config.toml
train_examples = 90422
image_size = 48
activation = "squared_relu"
moe = "top_k"
num_experts = 16
moe_every = 2
patch_size = [2, 2]
depths = [2, 2, 3, 2]
widths = [48, 96, 192, 384]
grad_clip = 1.0
batch_size = 256
final_lr_fraction = 0
warmup_steps = 610
Rows from block 4 of a small multi-label image tagger, named by matrix and row number. Rows with one number belong to one neuron. Each number is 200 + 30 x the weight over its row's rms, rounded and kept within 0 to 999. All counts start at 0. After the name is the row's rms in percent of the matrix's.
After each neuron's rows are labels from the 100 images, of 14848, where the neuron reaches its highest value: "strongest on" is what is common among them. Only what is clearly more common there than usual is listed. The data: short English words printed on busy colour backdrops. In brackets: how many of the 100, against the usual share in percent.
# fc1: MLP up (model.blocks.4.mlp.fc1.weight, 768x192), inputs 0-191
# fc2: MLP down (model.blocks.4.mlp.fc2.weight, 192x768, transposed), outputs 0-191

fc1.184,073,114,175,168,136,213,168,248,242,228,159,218,178,214,160,196,136,218,203,193,206,239,216,194,249,174,223,200,214,186,211,247,212,154,209,184,149,162,216,177,221,234,209,204,165,180,211,189,164,182,250,215,228,212,127,199,220,195,170,202,134,211,229,193,170,202,218,212,175,201,179,238,168,163,166,226,216,217,213,247,156,208,189,221,210,191,236,207,202,189,206,185,195,245,186,255,171,180,188,286,184,249,225,221,143,164,218,215,196,212,191,145,202,168,191,204,232,208,223,191,220,173,199,185,203,194,178,219,167,226,192,219,205,198,229,243,186,243,212,170,191,126,196,227,214,238,248,206,202,218,186,228,191,258,207,140,188,164,185,143,204,209,159,214,197,235,225,185,210,162,212,169,205,219,238,290,153,165,236,178,215,165,213,168,218,180,238,197,178,248,193,198,176
fc2.184,069,205,216,186,135,187,153,229,204,220,203,192,196,211,116,225,184,219,235,209,166,125,173,192,140,128,156,129,214,180,132,155,222,137,183,161,219,190,196,223,212,251,252,195,183,211,207,228,215,222,237,181,191,219,128,219,162,163,199,138,216,246,188,183,235,183,214,175,175,236,240,215,198,218,226,207,156,213,215,190,169,229,184,174,156,194,154,185,187,167,206,161,210,213,217,221,213,209,158,178,191,226,201,215,181,238,204,149,166,204,187,222,203,222,184,227,189,198,196,205,200,186,188,218,227,229,234,212,245,179,165,228,208,199,200,208,203,218,172,174,203,193,188,199,192,173,226,229,219,171,200,237,166,187,208,201,188,232,207,173,221,210,185,281,192,202,201,236,252,120,212,220,99,203,230,196,233,212,240,189,204,225,150,223,216,203,182,216,167,184,213,194,140
strongest on: grey ink (41 vs 8); blue ink (28 vs 8.5)

fc1.427,119,196,192,226,216,205,171,231,167,173,172,214,186,225,154,187,227,227,192,190,228,179,148,212,180,219,137,207,232,234,196,211,164,196,201,224,219,156,232,242,162,179,230,175,177,221,216,223,222,181,211,181,224,254,181,214,221,233,227,201,171,160,208,150,184,150,184,181,219,201,197,183,180,150,191,194,191,244,182,193,229,223,201,225,203,242,172,202,257,131,237,214,198,223,168,155,162,235,202,226,184,155,161,203,187,207,201,237,183,219,238,262,239,211,240,214,197,253,265,252,201,192,219,226,183,152,224,150,142,201,161,253,193,150,228,221,236,162,245,244,173,172,193,192,223,188,180,213,139,220,210,181,151,159,204,180,218,141,184,195,151,145,219,209,268,208,221,248,188,195,244,228,216,167,202,195,243,197,173,165,140,234,214,193,208,179,175,187,226,220,182,226,219
fc2.427,111,102,162,200,253,221,171,192,204,255,201,216,203,168,147,219,235,284,178,175,221,184,200,202,191,206,220,244,210,171,208,186,222,163,196,184,198,181,180,230,196,136,155,246,179,140,217,208,210,202,131,196,253,210,207,181,203,207,194,180,171,193,178,194,210,204,258,210,219,198,169,196,208,244,162,195,163,208,164,244,154,143,185,131,204,170,227,218,182,188,204,199,174,254,241,183,221,177,199,190,175,218,205,229,274,244,199,178,201,178,213,225,156,193,202,221,162,164,213,196,189,218,195,203,226,176,195,203,222,228,156,217,192,260,190,209,211,185,221,174,227,184,224,191,216,224,225,181,172,215,269,148,245,236,239,153,212,196,218,152,197,193,214,214,146,219,164,200,174,228,237,180,238,226,257,194,201,239,239,226,208,214,229,214,210,172,180,236,218,172,218,122,207
strongest on: the letter l (67 vs 22.6); the letter u (33 vs 9.2)

fc1.2,108,199,162,213,223,213,194,226,185,232,189,204,217,217,189,189,203,231,156,228,147,162,174,227,201,193,238,196,228,200,175,202,176,211,213,212,187,254,184,194,182,216,212,190,227,207,218,247,229,260,183,228,171,95,162,244,176,225,192,187,219,211,143,183,206,206,176,129,179,221,154,207,178,219,234,189,225,163,180,233,219,248,152,228,194,156,200,206,173,140,136,208,160,232,165,215,227,240,218,184,230,163,175,196,233,190,221,204,217,201,206,162,225,211,227,210,216,196,251,197,174,188,143,204,189,174,162,187,177,183,229,204,282,178,165,218,235,169,176,212,243,200,186,177,211,205,158,181,154,193,186,274,213,232,184,191,267,203,233,221,206,180,198,225,177,200,167,240,203,149,231,291,149,210,226,165,191,199,189,206,198,236,182,211,205,238,218,226,216,134,204,154,217
fc2.2,127,197,204,187,139,198,195,166,193,93,256,188,220,205,237,175,225,143,233,176,248,183,232,156,232,193,188,224,202,235,203,171,185,219,225,169,177,181,240,223,164,164,243,169,213,213,222,249,202,239,215,258,137,204,148,167,229,156,189,190,191,227,249,199,203,246,215,205,197,225,207,266,218,249,182,195,201,204,234,229,168,192,220,237,210,136,152,212,206,162,228,225,226,196,176,215,209,250,166,218,144,245,222,229,188,222,211,213,171,182,186,179,199,183,210,211,198,203,184,172,221,199,221,150,210,177,222,207,179,205,189,232,160,174,170,203,198,189,206,194,171,148,218,266,195,191,276,252,206,206,248,202,219,182,182,215,184,234,246,232,191,211,184,183,255,208,233,257,217,189,183,223,202,213,216,196,213,204,208,248,192,229,204,161,201,219,272,181,185,169,264,171,210
strongest on: the letter o (86 vs 34.2); the letter p (38 vs 13.1)

fc1.649,070,197,207,198,233,231,194,214,256,190,194,192,256,209,185,167,184,223,179,182,211,244,196,190,215,187,185,199,207,228,186,242,155,182,170,262,217,237,218,177,172,195,194,148,171,200,167,222,201,184,213,161,198,159,217,207,229,278,182,170,215,224,161,214,152,264,204,164,196,169,189,196,220,234,214,170,169,215,237,173,229,209,156,189,177,211,213,227,247,179,218,161,185,136,205,216,216,196,216,335,207,171,178,240,204,157,210,196,239,197,195,196,178,235,218,242,153,152,187,202,193,179,219,182,196,224,254,191,208,163,232,197,162,250,208,161,214,174,219,236,225,186,199,219,172,121,202,209,194,222,206,176,139,178,240,242,201,142,224,177,168,206,207,156,161,247,221,224,207,230,201,205,197,182,190,176,250,247,236,175,228,231,202,156,205,209,165,174,153,214,182,190,237
fc2.649,078,248,155,195,179,131,194,186,201,208,211,182,152,203,179,197,176,220,208,205,198,114,203,253,182,150,211,279,210,209,217,216,205,206,223,163,217,199,209,174,213,226,218,212,213,238,207,179,216,183,210,216,183,197,226,248,226,209,205,226,230,220,213,234,219,193,240,145,225,230,197,156,152,225,191,208,180,204,245,216,174,187,171,219,177,218,227,195,181,172,184,174,190,187,241,194,212,223,198,166,207,245,216,220,132,139,190,160,202,195,208,198,190,161,159,195,223,185,184,254,209,206,180,183,183,231,229,218,205,193,212,214,167,154,190,255,211,219,153,168,133,170,221,190,218,170,213,223,210,199,198,161,220,176,151,211,194,188,184,210,201,232,166,187,249,238,189,223,196,192,239,239,253,173,201,160,149,229,223,211,197,180,212,206,190,31,196,141,223,203,198,217,195
strongest on: grey ink (62 vs 8); white ink (34 vs 8.4)

fc1.137,027,218,195,172,183,177,149,248,174,257,216,213,141,203,156,195,215,132,191,143,203,242,177,144,187,191,223,175,212,207,250,194,218,228,280,199,205,203,256,201,237,165,226,209,148,156,194,170,169,193,179,153,235,168,222,263,191,216,172,184,210,219,161,164,171,162,163,167,230,225,268,231,271,224,173,192,184,191,239,221,222,182,239,227,238,194,193,188,150,186,210,189,177,188,218,227,181,186,244,242,179,209,184,216,163,182,185,210,184,194,188,175,193,175,203,194,180,199,238,199,186,189,281,208,227,209,212,193,229,174,178,219,203,191,198,182,218,161,189,170,253,254,166,172,214,223,199,183,185,201,167,281,186,119,204,247,194,189,183,227,209,176,235,238,204,176,210,203,191,170,187,214,222,194,240,203,221,212,198,208,228,202,218,217,155,225,216,178,198,204,121,183,257
fc2.137,024,210,203,231,163,188,241,194,224,215,201,183,226,238,243,217,221,212,196,163,192,240,189,232,181,251,227,159,168,192,189,189,160,152,232,162,155,190,222,231,174,208,194,184,178,173,221,188,259,174,143,188,210,187,190,218,191,235,216,199,192,182,223,205,236,221,184,169,180,172,177,210,126,149,232,220,211,231,232,127,204,213,265,184,224,171,172,144,231,205,218,191,163,198,220,204,222,183,196,264,185,188,205,193,197,186,206,231,244,167,237,148,175,206,182,198,243,179,224,179,157,200,170,180,240,216,194,214,199,199,178,248,200,172,215,201,224,186,182,181,157,239,174,171,147,194,236,168,216,181,201,188,165,202,262,208,201,165,191,212,271,188,145,121,169,174,223,180,245,194,157,227,215,152,247,249,184,200,164,231,203,199,214,196,218,255,258,155,247,147,186,155,187
strongest on: the letter d (33 vs 15)

fc1.631,082,207,208,204,228,180,203,215,164,166,192,160,127,184,221,194,171,172,236,266,217,184,164,202,182,158,175,255,197,255,186,178,193,189,175,194,222,167,158,242,190,225,240,205,222,181,190,232,197,195,255,180,154,223,265,212,220,222,194,195,228,173,194,212,212,187,199,156,185,241,236,148,140,199,238,205,194,202,204,240,190,181,232,267,134,172,212,197,231,208,227,202,138,155,165,202,269,171,221,250,178,230,186,201,209,206,193,197,202,229,203,238,206,222,201,201,174,174,143,212,160,243,215,223,229,204,197,219,205,173,231,236,159,221,211,223,181,234,237,246,207,205,187,197,239,207,176,203,216,202,170,193,145,157,255,179,184,192,192,158,171,273,187,197,199,206,181,203,191,272,200,223,224,197,189,170,231,145,201,205,236,194,186,232,159,189,121,127,182,170,206,175,203
fc2.631,081,181,178,235,174,194,204,199,210,217,229,208,223,272,213,189,171,165,150,197,182,196,205,206,205,252,244,227,204,153,226,183,163,200,194,191,149,184,190,199,195,196,168,207,176,209,207,221,175,190,227,187,166,216,199,175,152,119,184,208,197,207,207,158,174,173,212,183,240,195,245,207,188,216,194,219,199,184,219,245,156,261,221,196,194,194,224,218,206,179,205,197,217,239,238,235,164,218,189,224,211,204,171,146,226,199,196,226,230,193,171,184,273,253,192,299,164,172,189,170,305,184,234,184,150,222,228,244,223,210,198,226,202,182,178,228,196,188,178,249,199,204,204,233,147,175,238,209,225,202,230,184,122,158,199,201,219,170,186,179,258,223,196,182,158,214,211,200,236,220,262,195,232,177,140,234,162,234,202,214,175,224,156,194,207,152,190,217,168,170,166,138,196
strongest on: the letter d (40 vs 15); purple ink (36 vs 8.2)

fc1.426,101,205,187,202,238,186,206,197,225,204,159,142,211,215,209,172,150,247,202,228,221,154,195,183,171,242,231,165,238,182,171,245,224,186,205,191,158,264,204,203,217,204,177,168,223,199,200,220,200,182,197,176,237,113,242,219,176,194,216,189,215,230,186,193,225,201,216,250,176,209,237,228,201,165,208,198,203,219,184,218,230,176,222,156,268,244,248,229,243,194,161,205,150,142,154,205,222,167,179,176,237,151,184,200,217,207,226,246,189,191,192,133,225,166,197,214,177,198,249,213,192,199,155,243,132,228,226,194,194,148,216,233,163,192,188,240,238,202,217,197,179,169,196,174,224,208,209,169,207,221,220,245,192,245,217,238,208,205,194,221,183,146,241,176,154,199,128,204,218,201,177,180,179,247,196,187,174,223,230,220,194,226,141,228,267,159,216,173,227,181,193,225,124
fc2.426,108,206,204,175,234,169,200,222,188,215,193,233,147,184,266,200,206,191,157,187,236,239,206,202,235,255,227,151,196,185,200,214,203,179,159,193,175,249,208,166,232,183,236,232,220,181,218,185,170,187,216,217,153,209,264,163,213,168,181,160,194,215,199,225,221,190,194,199,154,225,218,239,258,201,187,206,189,224,149,200,211,198,203,234,198,163,182,185,221,240,146,205,175,222,139,162,234,196,139,194,226,250,206,180,218,194,198,184,155,119,204,167,156,217,188,175,167,203,240,229,165,190,185,153,197,230,209,220,210,206,210,182,196,194,190,277,176,186,184,165,213,200,192,246,213,237,172,201,221,237,156,181,235,245,173,233,214,173,184,198,179,207,207,268,125,224,169,209,191,226,294,188,161,173,185,173,238,161,195,204,178,185,158,155,214,190,262,156,181,194,160,206,160
strongest on: the letter o (77 vs 34.2)

fc1.521,080,160,214,247,210,185,235,195,179,252,123,232,181,189,218,155,212,211,214,175,165,204,225,209,236,185,196,137,212,214,165,251,217,211,246,217,253,235,177,203,213,200,146,204,164,216,145,227,187,179,189,229,176,181,206,205,200,172,184,219,178,230,185,146,203,224,251,150,136,204,183,204,264,209,190,187,140,193,183,144,214,210,123,178,227,194,195,202,203,192,141,220,226,179,221,167,205,238,232,223,208,212,204,236,198,175,166,207,234,192,222,178,173,159,191,198,217,182,166,185,178,237,221,246,248,238,164,242,173,189,176,214,244,198,218,206,211,194,248,206,201,192,221,153,255,168,232,185,192,200,154,176,197,237,140,187,235,172,195,197,230,223,234,194,188,161,231,159,178,220,208,144,261,192,203,228,220,225,198,191,182,256,223,237,173,203,260,203,151,242,158,186,194
fc2.521,083,165,235,207,193,186,243,239,199,179,144,183,227,193,213,245,211,165,216,202,162,203,219,170,201,186,204,166,252,185,213,216,150,199,255,186,246,193,201,204,207,237,169,169,216,189,188,172,192,197,238,206,211,268,166,251,227,230,197,241,178,218,198,231,198,187,265,178,225,184,225,236,165,226,224,140,178,201,195,209,175,200,162,251,228,206,205,179,171,243,203,200,222,194,160,205,234,185,198,213,238,209,196,223,177,170,195,204,191,207,244,138,285,182,143,182,260,187,206,213,169,235,245,225,174,193,176,162,282,191,144,212,180,175,190,193,164,215,206,258,181,226,238,215,200,211,182,283,220,146,187,217,163,167,220,148,182,189,204,160,211,226,170,189,173,243,161,219,206,178,234,239,196,139,221,191,214,246,208,169,160,224,181,215,178,204,189,259,210,227,224,173,217
strongest on: the letter e (63 vs 35.1); the letter n (51 vs 22.8); the letter m (35 vs 9.9)

fc1.163,094,201,233,180,232,224,179,210,209,177,207,190,236,174,206,222,195,177,237,225,193,219,212,197,235,178,213,206,217,186,175,207,214,215,183,254,172,174,238,195,162,181,173,169,220,154,191,181,213,232,205,223,168,252,203,170,173,196,211,155,232,217,207,195,132,240,194,194,198,179,217,152,143,204,191,189,202,216,215,202,200,212,196,245,237,239,189,217,123,223,182,189,176,179,206,164,161,181,218,354,210,184,198,200,185,190,195,163,208,200,189,183,195,190,222,241,218,211,183,186,216,188,160,177,212,201,343,187,196,201,264,219,185,185,244,216,210,208,232,182,207,205,201,213,193,89,155,234,222,203,182,201,257,175,250,211,173,217,139,166,191,227,185,248,184,191,162,202,172,177,188,225,166,175,218,188,210,176,155,205,207,219,170,217,215,226,222,204,216,210,204,199,200
fc2.163,120,267,171,230,213,133,197,215,207,198,197,172,193,232,192,232,248,240,204,189,206,141,204,243,166,106,194,257,163,215,188,222,213,183,202,222,174,195,175,179,215,175,228,168,198,195,192,195,219,219,208,253,187,241,207,223,220,229,200,181,227,181,203,213,260,247,196,215,197,233,212,182,186,256,208,199,169,183,155,231,182,232,199,224,163,179,224,193,214,109,222,185,179,218,152,151,183,211,189,218,206,191,201,214,171,107,205,148,214,190,209,207,139,238,237,197,165,188,244,172,223,197,219,203,204,215,178,195,272,194,229,165,174,215,200,175,189,216,199,205,135,217,222,181,203,164,189,197,223,204,200,153,190,171,178,170,196,231,223,234,175,210,194,180,246,197,216,259,163,185,206,215,209,200,169,165,201,186,204,156,197,213,222,218,182,104,196,215,214,281,163,220,152
strongest on: grey ink (81 vs 8)

fc1.442,101,195,200,213,230,239,176,210,193,195,186,171,206,223,228,107,159,176,276,211,234,194,158,219,219,166,225,182,233,252,176,175,209,166,231,193,233,217,195,184,199,224,241,173,207,201,184,201,197,224,229,175,207,227,155,244,221,237,157,227,194,198,185,224,223,225,248,161,231,185,219,201,208,196,259,241,199,232,164,229,233,172,194,234,221,176,193,237,159,212,232,186,131,215,170,274,202,239,193,191,133,199,186,155,186,202,194,235,175,187,176,168,194,197,248,170,99,207,211,213,198,274,231,206,174,200,208,187,185,183,230,192,172,162,200,244,211,202,175,195,184,184,168,246,241,192,187,179,197,192,132,211,229,211,164,217,206,187,186,174,165,191,227,206,230,159,218,236,218,187,194,214,62,231,176,216,211,191,202,200,202,180,172,187,184,197,200,197,204,170,191,218,205
fc2.442,103,178,157,272,169,166,173,204,222,223,155,148,191,217,187,171,199,225,206,202,198,196,225,200,193,187,229,248,236,170,184,210,167,246,186,215,186,153,224,247,189,230,201,231,219,227,196,158,193,205,188,174,162,222,149,164,187,168,209,188,234,287,241,182,230,205,168,157,226,132,226,205,229,278,161,188,202,237,197,240,184,223,224,192,227,164,245,197,229,201,249,218,189,224,189,150,171,195,187,154,200,249,208,242,211,134,172,221,185,241,145,197,235,218,178,205,204,220,220,186,235,224,220,188,218,182,212,195,211,188,157,237,163,206,188,222,171,195,199,192,218,158,200,246,189,120,242,171,208,161,162,158,177,234,226,156,177,222,198,222,218,216,169,187,151,238,255,233,222,167,204,161,199,182,185,225,168,181,205,190,177,222,208,180,170,231,221,186,141,231,240,200,239
strongest on: the letter l (81 vs 22.6); capitals (64 vs 34.2); the letter f (25 vs 8.7)

fc1.213,123,183,219,172,189,170,172,168,237,205,187,202,196,161,152,203,193,155,186,190,227,180,191,227,205,159,230,172,203,225,250,162,201,197,237,243,152,148,211,206,189,222,213,164,220,188,230,236,202,261,129,190,179,200,176,216,248,186,189,186,253,194,197,205,198,196,203,178,194,169,196,235,152,203,167,222,181,219,189,200,225,262,175,145,212,220,208,246,171,214,136,173,201,181,229,206,258,192,173,238,232,183,192,273,179,183,162,214,209,172,232,268,194,183,191,237,195,216,138,187,223,214,192,210,160,151,195,180,208,222,228,126,206,235,255,125,223,196,209,192,226,229,244,160,166,200,242,224,208,219,226,183,248,161,268,213,193,179,225,229,180,182,207,206,193,218,233,209,213,207,194,156,222,209,176,230,234,259,196,235,158,233,161,163,191,208,169,135,211,194,230,231,217
fc2.213,124,246,226,224,180,202,143,214,238,168,245,215,169,165,224,152,208,210,193,152,177,195,156,231,198,196,158,232,188,200,198,169,196,221,208,180,180,180,196,268,185,174,261,185,233,236,220,206,148,219,208,154,205,218,183,151,183,230,161,190,203,172,183,237,169,211,209,184,247,214,258,194,246,198,238,213,189,215,153,208,212,209,235,98,165,237,224,203,200,199,258,213,205,189,153,165,229,196,164,191,168,208,205,218,137,215,208,166,187,240,182,198,131,171,194,197,287,229,179,212,232,192,217,194,187,197,186,244,243,161,196,220,237,211,222,204,243,166,216,212,196,209,201,161,184,194,151,184,196,184,209,204,240,220,155,244,181,248,241,199,227,196,237,266,224,241,192,171,259,198,176,183,220,236,201,189,210,171,195,220,185,154,203,196,194,233,164,236,152,199,157,213,169
strongest on: the letter e (82 vs 35.1)

fc1.262,095,172,167,240,215,201,190,228,173,189,243,206,195,203,171,193,191,234,227,240,228,212,177,194,266,238,226,205,217,236,195,241,220,192,177,241,133,184,226,232,189,194,187,162,187,204,137,211,187,151,191,254,204,186,189,227,134,233,196,191,216,162,196,213,201,165,184,162,168,164,216,219,167,229,211,183,158,171,193,196,215,237,206,196,181,265,244,192,139,190,217,155,231,196,181,225,224,248,178,278,157,216,218,215,163,203,239,152,214,197,159,201,168,227,165,209,198,250,198,176,215,180,171,215,196,151,264,177,174,211,227,186,160,205,241,244,199,216,177,177,188,220,162,201,219,169,177,170,207,189,193,287,219,203,191,157,215,197,215,174,212,257,139,250,174,232,238,177,171,154,154,198,213,191,191,267,186,209,192,197,222,179,197,203,272,182,211,211,212,148,220,169,216
fc2.262,097,175,109,233,204,152,214,232,218,190,193,186,144,233,191,190,170,248,261,191,188,246,140,230,169,155,218,204,208,207,193,217,232,155,252,183,210,244,204,214,232,187,171,202,193,169,232,187,198,237,200,178,200,213,183,187,197,237,237,223,184,194,222,203,238,206,220,197,223,217,170,209,239,211,227,227,160,158,222,251,230,156,174,246,260,177,210,222,126,194,228,227,188,231,185,223,140,218,179,210,203,212,155,183,124,162,174,223,159,213,232,235,184,236,211,216,160,207,240,233,198,234,167,222,213,195,242,178,168,154,168,215,194,237,167,231,183,223,205,191,182,248,184,197,164,260,234,212,197,231,205,179,200,160,171,137,154,201,204,229,241,178,148,214,200,182,191,199,219,166,243,196,140,170,233,205,191,163,219,209,211,207,200,173,143,178,159,194,203,198,188,165,166
strongest on: grey ink (84 vs 8)

fc1.273,069,128,212,215,217,190,182,207,214,199,250,149,217,224,211,201,158,234,194,241,209,174,197,209,201,223,185,227,229,176,225,183,221,210,218,198,280,246,239,185,175,171,212,196,159,205,173,186,185,235,161,206,183,196,231,238,199,192,170,190,205,214,228,123,169,174,133,204,241,200,204,204,173,180,214,197,203,191,196,197,219,153,164,266,226,198,164,187,161,192,198,200,204,166,173,197,147,220,287,184,174,241,235,180,217,186,188,229,166,202,221,133,204,203,212,210,210,204,192,247,217,180,239,155,211,191,228,225,163,240,163,187,167,122,171,206,178,167,211,190,203,253,150,209,245,209,227,177,176,235,204,215,214,164,174,216,184,237,210,194,211,214,249,153,221,177,226,215,169,201,182,199,199,265,267,182,138,224,201,187,177,179,202,153,201,161,162,183,217,255,245,201,272
fc2.273,066,261,173,167,223,237,160,217,168,227,188,210,186,149,161,238,234,207,175,236,159,219,190,254,210,152,178,249,230,208,276,132,180,166,226,259,194,224,230,245,185,225,158,234,200,229,212,146,218,227,186,163,156,202,219,203,200,226,178,193,194,170,150,220,191,199,203,221,200,210,255,180,196,221,172,228,199,190,199,192,238,172,226,190,244,238,206,203,220,218,174,230,174,237,211,173,245,189,250,237,155,196,223,198,205,221,218,180,200,169,217,249,170,173,237,199,236,189,205,256,170,192,203,185,197,177,159,200,170,219,270,243,160,250,197,165,196,231,222,128,190,241,172,189,145,166,204,191,189,192,186,175,237,209,156,203,247,163,179,181,235,223,183,201,206,215,189,139,204,200,111,244,211,213,210,213,195,144,178,194,196,162,241,183,192,225,234,195,201,216,195,218,212
strongest on: the letter d (39 vs 15)

fc1.604,106,169,201,169,203,144,241,258,223,249,241,199,214,172,172,225,201,197,206,233,233,203,226,168,230,211,210,248,177,197,170,181,175,214,192,203,179,196,182,198,196,181,239,239,188,173,238,208,151,202,189,227,201,216,159,203,260,205,184,205,147,153,220,252,214,207,203,187,165,228,180,190,189,196,258,169,183,140,211,167,142,191,191,170,182,172,170,185,179,171,182,186,216,247,193,165,219,149,228,201,175,181,162,179,142,219,229,215,192,225,201,236,253,207,185,218,228,237,246,174,172,189,216,235,176,212,241,184,207,193,190,230,188,212,228,315,180,206,227,133,206,170,179,213,185,225,229,224,241,181,255,264,161,189,215,165,205,199,207,163,185,218,179,234,215,247,205,153,224,208,144,228,209,191,225,215,245,175,180,201,197,116,235,220,160,203,185,236,164,195,187,250,173
fc2.604,111,182,238,220,241,209,228,233,204,210,218,175,172,204,157,203,215,189,244,197,193,209,191,177,211,132,176,172,212,201,211,183,210,196,247,183,242,127,154,214,223,179,210,226,239,220,173,255,215,199,161,204,111,284,249,257,174,143,215,168,209,216,252,186,213,193,167,153,180,153,209,148,179,236,198,215,162,212,243,210,237,158,165,251,147,197,240,174,195,173,198,168,181,207,163,195,231,196,229,223,243,183,223,226,225,190,231,214,217,229,231,207,218,155,203,199,223,208,205,223,223,171,210,200,187,201,215,191,219,142,220,248,191,213,235,146,231,219,186,184,170,189,217,203,273,159,227,164,235,165,213,216,232,234,201,210,213,166,162,244,213,187,219,165,227,167,199,234,202,144,192,186,244,161,225,233,205,213,240,220,224,179,153,209,184,225,140,194,188,206,185,202,240
strongest on: the letter l (81 vs 22.6); monospaced (44 vs 16.5)

fc1.252,117,182,221,234,181,217,180,258,201,162,219,193,202,187,243,129,183,193,168,194,195,185,184,166,207,233,209,205,229,223,149,230,192,184,182,213,168,182,194,196,239,218,168,199,239,170,148,282,177,186,160,254,177,250,214,167,140,203,251,193,222,218,243,225,160,184,201,226,149,209,252,132,177,205,163,217,206,193,181,207,209,180,215,172,203,197,185,235,182,222,233,190,228,191,221,180,206,179,180,188,187,207,181,198,181,186,234,233,233,190,132,178,240,278,181,256,204,206,238,141,279,157,179,228,237,209,233,200,224,225,178,210,191,203,228,208,171,231,184,203,148,191,174,249,238,209,196,235,193,265,196,186,173,207,205,239,257,177,204,234,165,216,205,184,162,181,177,196,214,208,220,188,186,199,219,196,216,231,156,193,185,194,192,270,184,141,156,188,214,199,169,134,162
fc2.252,132,205,164,269,244,257,213,203,186,172,177,188,179,235,171,209,208,204,186,176,225,183,214,203,191,211,205,164,223,181,223,167,176,231,247,164,213,135,167,269,201,219,215,204,200,261,184,203,212,209,150,198,155,230,247,202,213,202,175,180,247,194,182,209,220,199,199,163,232,156,207,209,200,231,204,227,200,196,117,169,252,179,179,204,193,169,158,186,174,201,232,196,167,205,161,150,165,228,160,199,232,177,217,178,210,207,202,181,232,211,219,283,227,167,182,260,221,185,218,266,208,228,225,201,174,206,266,191,247,241,207,228,260,215,199,159,238,251,209,217,170,218,254,209,182,175,266,179,196,187,178,225,258,157,199,227,156,190,202,202,248,215,177,239,186,213,146,203,145,189,220,196,253,241,203,205,191,171,232,192,202,149,170,175,200,231,228,207,178,214,229,206,214
strongest on: the letter l (73 vs 22.6)

fc1.245,106,190,165,170,215,209,191,237,164,174,144,199,216,245,188,207,153,226,183,212,187,239,222,190,246,213,180,216,211,124,226,207,242,210,206,218,163,201,249,179,189,175,209,236,176,229,202,260,206,189,235,198,150,184,198,161,156,188,192,217,166,182,189,202,187,183,221,186,184,165,210,259,200,181,198,187,209,180,208,171,188,200,245,205,202,207,194,256,259,200,205,229,221,247,177,207,207,187,230,181,224,168,182,197,191,200,163,205,204,187,163,231,166,220,220,217,228,233,113,185,221,213,229,172,225,224,290,213,221,209,163,198,215,148,184,251,204,184,267,200,242,213,195,144,213,145,199,169,281,189,251,191,168,174,180,204,238,178,136,109,171,203,195,217,225,233,223,194,219,221,194,174,201,191,176,234,200,147,170,141,162,159,235,239,209,200,192,192,167,231,170,195,195
fc2.245,105,219,124,246,195,168,187,192,172,185,200,213,214,183,238,183,209,188,228,191,158,245,215,211,235,210,192,194,201,193,197,238,218,183,260,218,239,192,125,187,220,167,160,229,231,211,209,246,201,241,193,180,238,211,184,167,212,176,187,194,189,220,201,219,238,180,183,228,225,153,186,255,221,217,219,178,216,209,157,265,209,232,209,129,241,178,191,225,187,203,148,259,198,196,159,238,226,129,185,192,199,225,245,178,199,190,157,155,174,186,171,148,182,230,194,246,233,257,160,230,143,220,237,153,168,172,212,200,219,239,209,243,197,249,181,192,204,170,217,181,143,180,168,196,209,180,212,243,170,240,287,234,168,184,159,193,245,160,171,181,213,189,193,206,176,199,216,212,184,193,209,209,177,149,182,189,182,199,225,163,177,154,208,194,226,188,217,188,198,261,224,244,177
strongest on: grey ink (36 vs 8)

fc1.244,096,189,248,232,158,222,229,214,183,211,230,237,181,225,212,196,199,191,193,177,210,206,179,154,241,186,243,204,194,187,241,162,188,237,234,190,200,156,221,226,236,155,220,217,208,167,230,207,183,216,200,226,166,182,196,237,208,166,159,236,136,183,203,196,216,183,242,217,219,117,137,206,211,214,215,224,209,156,224,143,160,202,156,164,279,230,208,209,221,186,225,229,238,213,109,214,163,170,200,226,224,146,154,190,197,215,235,209,156,190,238,225,229,157,190,211,249,177,205,203,222,180,134,227,232,155,211,199,168,155,195,207,212,116,251,212,207,226,235,214,164,213,187,187,223,208,188,159,176,230,175,240,176,190,165,192,211,215,167,190,200,198,186,218,265,181,222,214,199,196,255,249,201,183,203,213,184,253,225,224,152,195,201,168,208,183,269,211,216,185,169,187,211
fc2.244,095,151,247,219,228,172,239,130,177,181,223,191,193,186,226,248,214,265,183,221,232,197,198,185,249,204,194,206,238,188,137,233,210,202,192,166,201,223,193,171,246,213,211,211,161,219,214,213,197,202,247,260,203,172,198,199,170,192,221,217,158,200,225,198,189,190,136,229,183,190,234,193,196,212,218,161,178,220,204,187,156,201,207,235,208,206,216,183,190,210,206,204,198,207,250,160,199,211,225,164,148,152,225,174,247,235,223,260,245,181,217,198,153,167,142,176,186,207,192,220,232,150,187,220,172,210,174,144,190,260,193,153,202,236,169,207,171,196,202,244,201,193,120,224,192,205,182,208,224,209,215,296,172,181,186,228,203,202,240,226,180,200,219,184,178,212,212,272,214,227,227,274,180,208,231,146,187,244,220,184,219,159,180,205,182,189,213,217,254,224,165,133,167
strongest on: the letter o (71 vs 34.2)